python train.py --train_examples=195000 --vocab_size=44 --text_encoder_norm="rmsnorm" --weight_decay=0.03
Rows from block 4 of the image encoder of a small contrastive image-text model, named by matrix and row number. Rows with one number belong to one channel. Each number is 200 + 30 x the weight over its row's rms, rounded and kept within 0 to 999. All counts start at 0. After the name is the row's rms in percent of the matrix's.
After each channel's rows are labels from the 100 images, of 14848, where the channel reaches its highest value: "responds to" is what is common among them. Only what is clearly more common there than usual is listed. The data: drawn human figures in many poses. In brackets: how many of the 100.
# convs0: first 3x3 conv, stride 2 (encoder.blocks.4.convs.0.weight, 208x144x3x3, each kernel summed), inputs 0-71
# convs1: second 3x3 conv (encoder.blocks.4.convs.1.weight, 208x208x3x3, transposed, each kernel summed), outputs 0-103

convs0.195,110,58,168,194,172,232,200,198,159,209,185,208,230,233,154,176,237,195,160,187,189,175,175,211,202,188,227,205,173,206,215,188,167,208,217,181,212,187,210,187,213,214,192,218,102,163,176,161,207,234,209,230,226,183,221,231,183,171,143,158,149,183,156,207,185,219,222,234,223,195,190,211,228
convs1.195,114,234,137,195,182,250,0,217,172,182,249,233,201,220,197,211,211,221,188,207,199,222,187,145,203,229,213,182,178,201,205,189,210,221,172,175,198,236,190,223,211,180,187,209,129,187,223,206,228,189,179,186,213,220,191,168,205,182,204,206,214,195,186,193,187,178,188,179,228,188,215,220,196,184,151,221,206,178,200,170,211,215,198,213,165,195,206,172,238,162,171,165,190,179,195,171,198,183,303,182,222,202,231,161,243
responds to: yellow trousers (80); splits (34)

convs0.106,081,245,222,194,182,160,194,178,158,174,174,169,263,214,157,181,227,178,240,207,167,170,214,213,214,200,183,206,203,183,201,202,210,198,209,200,193,189,180,182,195,175,208,171,151,207,221,231,192,116,221,247,240,201,177,189,219,185,204,224,176,183,201,190,185,171,249,177,262,229,124,198,151
convs1.106,088,185,209,200,211,169,247,181,224,244,228,197,226,218,207,168,213,165,185,163,240,221,175,223,188,245,210,149,161,252,257,259,205,222,158,166,195,262,244,188,184,173,164,220,177,170,209,211,216,207,156,232,180,222,142,167,224,188,204,152,166,212,165,262,178,168,121,242,199,180,185,203,267,174,233,209,166,184,206,174,172,211,199,236,299,193,172,221,208,207,180,207,225,214,230,192,199,206,211,165,193,204,161,164,186
responds to: orange top (37); waving (33); sitting (25)

convs0.188,089,249,124,195,151,168,190,226,205,200,219,208,196,159,128,232,188,205,176,198,216,166,214,197,195,159,168,155,203,173,157,155,227,216,220,244,220,149,175,205,211,232,194,176,187,202,231,227,156,200,162,155,219,203,255,255,234,178,175,263,205,210,240,144,223,187,166,172,134,196,193,152,233
convs1.188,096,179,221,242,209,196,196,228,186,160,172,237,139,220,217,190,194,162,232,183,223,159,180,193,220,171,212,228,170,189,207,180,207,194,184,231,211,156,175,188,190,174,201,211,235,244,230,178,237,207,174,194,216,197,246,190,152,208,228,198,261,179,237,172,235,182,211,232,227,249,209,253,244,158,170,224,187,180,170,246,198,203,139,206,223,280,175,205,142,210,186,162,223,227,211,228,200,213,179,187,217,188,216,201,216
responds to: orange top (57); orange trousers (50)

convs0.18,111,256,242,182,283,216,190,192,210,221,210,193,220,210,169,222,144,233,199,214,186,180,198,163,201,157,189,223,213,161,130,210,193,183,214,203,170,152,180,197,289,185,206,202,240,216,236,169,168,168,204,182,154,248,223,172,244,210,209,239,262,106,225,147,247,215,183,187,216,191,217,236,220
convs1.18,111,210,317,236,169,174,226,229,230,161,242,133,223,179,197,185,206,190,253,192,216,192,223,225,174,239,185,226,237,193,183,187,215,208,170,213,180,178,182,192,194,174,182,207,238,229,201,240,215,204,194,173,193,207,181,238,197,213,196,144,205,232,204,201,264,207,208,213,166,143,238,223,221,211,255,214,244,230,220,180,123,207,213,180,226,204,209,118,195,206,240,174,217,171,219,195,197,185,179,176,232,213,185,194,195
responds to: orange top (49); orange trousers (31); waving (30)

convs0.86,095,152,195,196,246,180,194,185,192,196,172,186,213,223,150,213,206,129,193,157,197,198,131,194,195,222,224,206,169,188,193,197,227,237,181,194,177,257,245,173,182,215,178,228,199,177,190,226,228,221,170,176,188,212,188,207,208,205,184,235,211,232,158,209,137,195,182,179,200,186,214,159,208
convs1.86,098,205,148,228,190,238,137,242,155,228,196,200,195,178,197,177,190,184,211,278,179,225,179,220,204,167,232,202,181,152,201,183,194,119,189,200,232,238,212,217,175,189,227,180,156,199,202,209,181,219,219,187,207,183,181,216,205,226,178,163,203,189,187,154,240,141,232,212,213,216,192,220,189,187,250,159,190,214,171,173,203,187,212,193,183,195,188,224,263,238,145,141,219,152,217,225,204,218,300,221,217,223,231,177,194
responds to: yellow trousers (56); yellow top (26)

convs0.115,084,211,135,227,156,224,190,223,201,249,207,164,246,153,175,204,234,205,232,211,187,212,192,218,181,155,228,215,190,166,202,233,205,171,227,227,146,208,207,231,231,201,181,233,167,142,186,121,226,230,148,219,221,224,194,168,249,161,223,221,157,146,209,242,160,157,194,204,177,172,168,175,173
convs1.115,088,196,218,186,253,232,207,168,171,201,213,144,182,201,236,236,186,176,189,185,204,216,161,162,235,246,192,206,198,193,161,173,176,231,213,184,248,267,221,158,227,236,122,222,199,276,144,218,202,195,179,214,234,184,252,154,276,134,189,144,133,180,196,162,201,173,191,191,183,190,181,231,177,182,216,187,164,237,163,197,151,240,179,211,214,211,177,215,196,216,179,166,224,178,205,148,199,276,216,158,181,254,205,214,221
responds to: orange top (26); orange trousers (25)

convs0.61,129,41,241,214,142,192,193,240,182,193,205,212,198,227,149,200,184,155,185,183,195,203,189,173,183,191,184,227,190,172,185,184,222,189,171,195,189,230,216,220,181,199,210,227,141,229,207,203,203,206,181,200,211,128,196,188,187,180,149,217,197,239,145,247,197,268,169,233,217,213,155,222,248
convs1.61,124,231,236,215,187,223,60,147,217,219,183,190,232,187,175,209,199,199,194,252,243,203,158,185,181,235,152,170,191,221,116,220,174,193,174,217,230,222,207,233,239,203,192,195,166,194,221,194,210,213,171,133,244,197,200,220,207,210,193,210,194,173,198,208,178,179,166,204,248,213,228,213,204,196,175,177,208,222,199,163,193,195,226,225,152,214,230,170,259,201,189,215,204,194,205,193,200,180,364,171,186,232,251,184,280
responds to: yellow trousers (60); yellow top (42)